python train.py --dataset="chords played on synthesised instruments" --win_length=512 --num_classes=4 --fused_qkv=false --loss="binary_cross_entropy" --eps=1e-08 --max_steps=10200
Rows from block 4 of a small sound classifier, named by matrix and row number. Rows with one number within an expert belong to one neuron, the router's apart. Each number is 128 + 24 x the weight over its row's rms, rounded and kept within 0 to 255. All counts start at 0. Numbers have three digits each. After the name is the row's rms in percent of the matrix's.
After each expert's rows are labels from the 100 clips, of 14976, where the router gives the expert most weight on average: "strongest on" is what is common among them. Only what is clearly more common there than usual is listed. The data: chords played on synthesised instruments. In brackets: how many of the 100.
# router: router (model.blocks.4.mlp.router.weight, 16x192), inputs 0-63
# up: expert up (model.blocks.4.mlp.up, 16x48x192), inputs 0-63
# down: expert down (model.blocks.4.mlp.down, 16x192x48, transposed), outputs 0-63

# expert 7
router.7 081:114104118117131090087099158120125098139112140119136111153111129109119140165106163136112129099115089126176118087124104114146141130079132141101143116159140141159126126089118151146162141094150124
up.0 086:119168122150169175149146126102106120136130087116109103110135144130106155104156086106109118103108181158092120147110149144109115093134138127145070110108084136106114134136132139117112108131120119
down.0 075:144111115167135146167105102105112125156111126125165106170130127132078124121143141162163126167168150131131115143096141160143083140124118119135140135137136146134091131095192134129148131149138110
up.1 092:122127121136113117103111168097120107122123143094143122159177130150120133131132102136082115072121121139143089156168137149187100131103094149119127132091085171122149158131135146130144115124180098
down.1 105:100119113135139113122151150141163190117111112160138113070113137103115149102147087123118167133152142109172111129139106104111160143113126107073121171139130118146103098108134149177110145132076112
up.2 076:134129147100150134170113106116121110144129144134129120123157140121146104134105104141107137125177118164104153141128167107131099142116128104120121178080083168167130094151174096090138114149144118
down.2 071:104150189119118119131113125118139105119123121122149144152079126098158138136102166156173118155098145132119162113114158140118055134101156160168126141187138144141159121110117103123151144117163148
up.3 114:148122110096161130105090154138107084111121160137129115127125113119164126159126178125145113127094119119133141125119102111118173098138138128162135077154157108148147110108091121123139107074155143
down.3 118:164152156100124128137130130132163144109160125131107128120108070087131124153129160140146145099162093073160113094082093130119144130149125147116123153168170130147108131125159090144098159137135153
up.4 091:116143167149146109162110082083163130177152122155167128128160137121100136103160101098125152131109141162115084133115162139135176119167172142125101117130123179154095085105113130171132095171111111
down.4 092:145128147146093134161152138120140172113136106125079131113126124154106133084142084102110166116149114103142099125102152130101102189132140146096135156090116089121108178128170112080133157168111095
strongest on: arpeggio (98); playing: arpeggio down (80); marimba-like (43)

# expert 9
router.9 076:123133093097119120109130195142136154070106166144144118111118099113154132123159122145153113128149118077115147160178088109118127101134077141111138124152171121114141146108137136147143112064152157
up.0 119:136136118098134116116154135100156156121143180141144130112162094117157161107149100110150117146124112087140110138165073101112135101182092133117142127137134152133110170109115129162138113114147147
down.0 115:111117124112110087105080159161093116108094171138121102161111158142143127141111155153097094140153099120140159142169119165136090113117087140145161106159130148092138102138136136124166179082183112
up.1 098:117124155158148141166148129114115126171165125098128120172160137137122131143079111121142159119111122130165118103087128138147135131106129163130125147117117179154154156149130135130120143139115100
down.1 097:095104111143121117117131132135160128134100090143138126081123146161101179079142105120067143165089135155134070135115132113140143109122147124133123140115109093107101101109093137154144134152114149
up.2 085:130133150099158138152145125142138115129150094115114150162145146143137083148065137140088150094094121128130107080078156152159135129076163148157099149067110148153136115144128108121093156131130127
down.2 083:112098134156126163145163150120126172120137126079111123107124139105112177082128101120152132125152136158136138124127126131095127118123116136142106116113103077114165151146130172160109132118114095
up.3 085:109120117147122115154152138124167141114150110104137103172121128125108117156088132132122152148097130154140094101090161170150145109103133163118117167120128186135147135159113097141142150149075134
down.3 105:141135144134165192134121127085115154166117126118115084107107130125155168142098136118158110116119145127118145096101159103099109123115163103131099127135124110137131160168116136166128112105111120
up.4 116:115121147127142126159175091160166128171130082156107149145115127133136115150081151137132143134103139166130112087074198142128120117116145119155081133103101155118099136152098110132112132206056164
down.4 101:077174087126132127112125138113130120119111100128102078118124127123099122144167138089134151126119152140153093174145156131137145075096123099140142103123120139101159121156130184138132121134133147
strongest on: arpeggio (95); playing: arpeggio up (57)

# expert 0
router.0 099:119141147112106132128104112119160102151113147120128093144135135139178157157129139129133091104090155130117147129125122131141139115106118112163137095141130100069128092129072136155146156117126130
up.0 101:105177110150123164083138174079094152111108144109104075131146143148120138155157118055122137085146162116132107165162122141152105153113125102111153142122107135123145110146149153127111093109134097
down.0 095:145132152132136079122142102132134118113174160160105141128119095134113155109143111112143132124116078126145126099137128130110137134178113150154118113140142136122172173146080103113131097148141114
up.1 099:113137137131119110135181107129171152128148154164110159100102089087106147110140090102166091169135121076130112100137152102103101148145108146145130129180137143113107129111127114142113111160076192
down.1 089:093185133142109128116152113098124142167160159120148138119138149090101156122152106076104113148124157129140133157166148169140118145145101105115143113100084130112126145125111113135090086165119107
up.2 088:109160120134130086081135138117160148113105128132103148105107109098109160134142129098117099119123126082155071118149142085113132142154140119117119097168171093139120140111127138119106105122113149
down.2 086:103147136166174131144118112114098148177133128107096103140155134081091186093161070071122112092137124132118136124162148152175136122110109157137114118104088176089104158121130113142098124133108135
up.3 123:104148125127123140075097172111138126144131184091122086161131145115151137159148137106141099123156138119121145183183106162182124142115088090128175142161141160112146093126132148136166119101134121
down.3 126:145098093128113083101124142138130115091130133151094147124112112155098143127103137136131138157111080139159105106134121124103147140170125146133130097141161095112145174107088146090176132133122125
up.4 118:132129121121111103117088158140148117145128179115132111161139158112156120153128146145140089138140117126123156171172131152166110139099089106148165141146134165110162086127124118127173126116132124
down.4 134:129109078130131106104106157131099105090101116155114134098101118117107133130114151135141126174132108119143111114129112096083133126150148122140139090159189068133141125096118137079171108102135142
strongest on: mains hum (30); harpsichord-like (30)

# expert 14
router.14 091:138136104094112106118130148183110074123106112130121134136091100166182114171084172170142124142095106128134160096091150135113121137099112144150139114134135125105140142156095109115136161100114160
up.0 095:136126099116122138073110143166112081098089113130089134116098112151165144140104143154117141166105118107112130117081134139110138137119136123161128092140133116117135133141090119104143149126135168
down.0 104:110095126121153108145101122072127153134137139152184116116136122110129155136103134113150160126118153121164146099127119140122160120172152107124125131141148140152116156098098122156141111131120098
up.1 095:142145134143159148134137144104114132147156138141108141128177132115088104161165096105138123134188126124086107181167126133153094149153135113133123142106111150132117140108188092075124066133112108
down.1 083:096145148132133123133174119139159142127132113164117128093113101103094142111140131123091128110171132089107103140131145085099129135136137111141116123112118124161091093120201127100079106121106123
up.2 099:099186110119140116107131125140155109157108094122102089134109132152128109152131134105119113114130135165075117142152184142144088140100115100124120131118088155099128102154135125109107123160106158
down.2 096:135142130119104126133135148193121138135079117122101130097125150152173113146093150134126121141139114136100139135141161132110114121114115100157149086149082108093140111149145111088104164117120167
up.3 093:120139125129110123092135112133125102151106084081105110150116154146129165114144133136096096149113127166142100115118189159144112172080133103128135097112063121090126076141118131140146131162094138
down.3 088:131148116165091143151150134108127166158130100131131146118137158147109129092148127102155159142098153143136128128143108143098092129133128102119115103132107112084135157139113173104120150179130088
up.4 096:131137109101156135111091138152122084131100110132103121128115107141162155148087157148124167133105136127113133107072137127101159132112158131189116106110117126145152113142086108100136136123115158
down.4 102:132086127118136106140102118072135157129122138141181120105128119112146134135087147113180152137138129102177112097117128126120134127184141115101133157148169155157115158098124108172127122118139104
strongest on: arpeggio (99); playing: arpeggio up (91)

# expert 11
router.11 105:152154150143126114118137103109145107119129155143098122125147120126126132086157076119133084132122111142106086156167130131130135104166113143141122083120123119095128127127108102098140091151153144
up.0 079:116175147134133170164110132098143178165171132103152104141128137117133164133112107081110153118142127118108134126121157153136176129153130122119104161069099187153119138144162128159091116178113129
down.0 072:159134133088132113116095100127113114102124164168099116111144106148133107145135132134150099195152092133102133129119138116101114131157125154137148112174175114129086124118142135092164119097105157
up.1 101:136151154143103119114137126109168123126128149108130103152157149139127117101161075110094089145107122169100092157191131150164113115153105119124137131094112135090146117144098110122151095184155137
down.1 105:092137137158135154145127143096165130139142139120139098114134139092147160114174097130128100117123144128083125150158143123130159080139115125140094117134111154135140110133111150133134116125139136
up.2 108:127158163171119151185155087143144141159151122144124138102130123143123126108136102115148127136148169124110136144116140131099151084172160124141088110068103116117112137139127101113089100160073140
down.2 106:130156117108132119137140154146141139095111132147097098103116118136168103160155124123157102125170112093108112164132142114106125095126106110150135118166144120124142119121187088083113096111114128
up.3 103:135148155150105121122131134113156114127116153106118106146163145137137135101145091115103087135103106170106097160183148158151118128146103125130132124104104128103152124137096104117145089174156139
down.3 109:077124136149148159132121146102149138141146142115150106116125131083124158101173094118134104140124133125086128154148145121127148098145121137150084120132107142124112096140109152144132113122135153
up.4 093:132125156148108111103129122109173120113132150123134105147155147145121115094149087115099093153112114176112098154182113148153113116158093127112135124108124124102148115138102110119156096186140139
down.4 101:081119129153132168146127151106149145134142142124144110122136144076133160106182091134131097121117135126079135140135138136136162089130122142135100124120114154135126090123121137145139122118118154
strongest on: strummed (63); marimba-like (29)

# expert 5
router.5 100:119103119165135098126132120153130092094114087143112153135124140167099072109153141167151115152098123186154118139111141148128123084120149135099093101120153114102130113114086143107165106152115119
up.0 095:129162101099152160127095161109100115111141138109100068122129121187147077179123161109097125100089160158153159125100126151128111105147111113152135116145142121112180120155110113108134118101143114
down.0 093:131131119121140120144105144112121163136132143138135115119147151126113121181106138096119118122120137177174110093097108125123117146120149087131128124125112118146137080139073116146115128130099128
up.1 093:117137125127118076119108152122114103131124127142101104130119120135106099145110152150099131116107111118176107101111157165141121144148124116144153119136147147138141108162131132116147132156116120
down.1 086:110113117120109110129133173136153164112086136150080101094136126112133149103137102117104106139120098126166107148139151106117132136101134111132132114118111131135139100097112127109150142134113117
up.2 116:087123099152143120104182153136202146119108103114135108133107129133123149111147142091156135147132149150123103157127173136136114128094138082108109183151134137083100107131107120159131140175072142
down.2 118:134106142097119136125118096136111070090144129148120174143136119154172079119096135156120130161086097152100124124109102149140091117134110184155151136129129125116133158138075120100156152127115161
up.3 114:129135147118092096135128106136118079136140117093131121172136154149121096128109150144088108138083114161148117088110175175155118155115120155162170124135117156109144102130101142128146202139111118
down.3 116:125123111132087156089103182127146158158093106076132110148124161148110155125122164131073143115142103147147098111117129156167144136098130081095156141103109107125129098117129145145156137156149077
up.4 096:118165127117118087128108163141120128124119127133111102127117122150115100162118154134078116114113100122153107106110152150149109139150126121142144150149122157132152104164139117117126157160102111
down.4 088:093092097145123119116138169130149168110105107155111101080151153114118149107153096124103127136115115131174118135121154122118156115104150093125116122109119096138137085103113140135128110118117098
strongest on: quiet level (65)

# expert 8
router.8 113:118111145151122170152119113094140161119129122137165112151149156154128125107157113110110123126165183163102129153138118134132132132112146104109123148110094125135110091103135130141136102145124095
up.0 103:120140151127130153149128132102139204125133102134152109101121116147118122133138127088106160146179148120123095128129154104075116148134159109071137176149131143153100137129175108135117110149120120
down.0 112:124126147115121082121141141116158113127133111174095159151136138120156080120126146159117092057095140151129133133124112112145124099098116116138109120142127127123141110096077162121108101127150124
up.1 104:125152127117124115120171127150139136130122097148113143055099102136108121121143127106126135133163131118105088138123167118090109140160177126101109129131129111129094151129167091094106090151122148
down.1 112:131144146100114086130118157124143105158127118190118166168151144112175053132115131174138123076130144156099162151134133162159111099079105120156110125128130158128149074114129132130107122124126147
up.2 106:124162124112143115125169129158135136120110095150107135076110117157119111118138108127124124102144133119096081135115165103097094123146154111112107141127105117111102127130172094088092107139136151
down.2 107:147148169105134092145113117096166113137145121191124166143133133112164087125117131148125125090120146154098162166132110118142121078107106128149086150127126170135129090111110111127094111147125129
up.3 106:136092123138164109100120126138121078133130099175124149123106122107088111132136149159153158168120116142119130127095129125096145104123143172159074111163161144151141135121094136109195137151119132
down.3 089:131174128113138113123130126134117121096129137183091123094114101116141112151152125097119136136134124092101124145116149074079155087129140147182099094130113125119116146130115099097135100150125177
up.4 103:153119152142110097169121113095136136128137127116141154157141117136081114145092160146126151150098110130183116066072142137134132149119144164101149140143121143165145156124110107159154141139101140
down.4 097:135120143141150110156108121133119106118093086132124165145132139160110135124107142161108099107099100163158132081092149114134156120094167133145084099121100121137115113129093133120153153133166101
strongest on: block (81)

# expert 15
router.15 111:136142152112096167150126104150142095142118137135126110130139139156169104129152113131144108157131147152072170168139151158102125129133129155175136104103094097084132120156100101105134121159125149
up.0 133:156161146106094176157137093147143137173113117135136112083145128183146151113132131102095133117117127129094132135131145107071135128151153139129135117099088076108118136146102127140112163161132127
down.0 111:165125150152115114155152129123124135125150172161143158101140147088106170077179065132156110162149100114123162143165124144130132133152104144153126126130124110116106125110181092142125129126154128
up.1 084:119166117140173099141145124141131145141100106139122122077122117132081126119130114121142148083092111131154108098092120065121129100132157096075099141119142121153109139108119138166117097093149120
down.1 091:122126119117090129122145091155141128080097082102088106136094141179155149127111154134084122132100130150132100122109174130106114160134150141168114093080102118117135121165123142059129125168103138
up.2 087:137107142128131112146168106127135113122176112128102168140127112120097126144052149156110126114091096118179102031076120140111124134133129148127102116105113128140113163130139121102115154143113155
down.2 094:129137125130131136166117077141151141130146108159129130114101124150134119136113132117166135159165170126139147113089143121103099148118169137140120128119147117106063121126123111141129124160053130
up.3 093:098111095125167112116161142122133172133105103134155152096118119137089149099120121131111141118108131120154071117127134114110098138106119113071106148122112132154097144101128165181111137129130113
down.3 081:087138078112123138115095139109120143127106156120098071154110146149131154148114129081122122136145178143123148116123132129121121119112128090136121118129121158110147112141082181159120101137100133
up.4 108:117135109095121166092145131133132127095104100133152132097109112179130106162147172102118142177136131128102133146137155121093120135151150108137141158149134091121120141145138142121152136140106148
down.4 105:155124160152146122148140125131154125172152112169151173107130111063112113105144115171157140135149118100145150110116130116096196084164143133134078109133159102145136154121147103132101132119148142
strongest on: block (83); clarinet-like (25)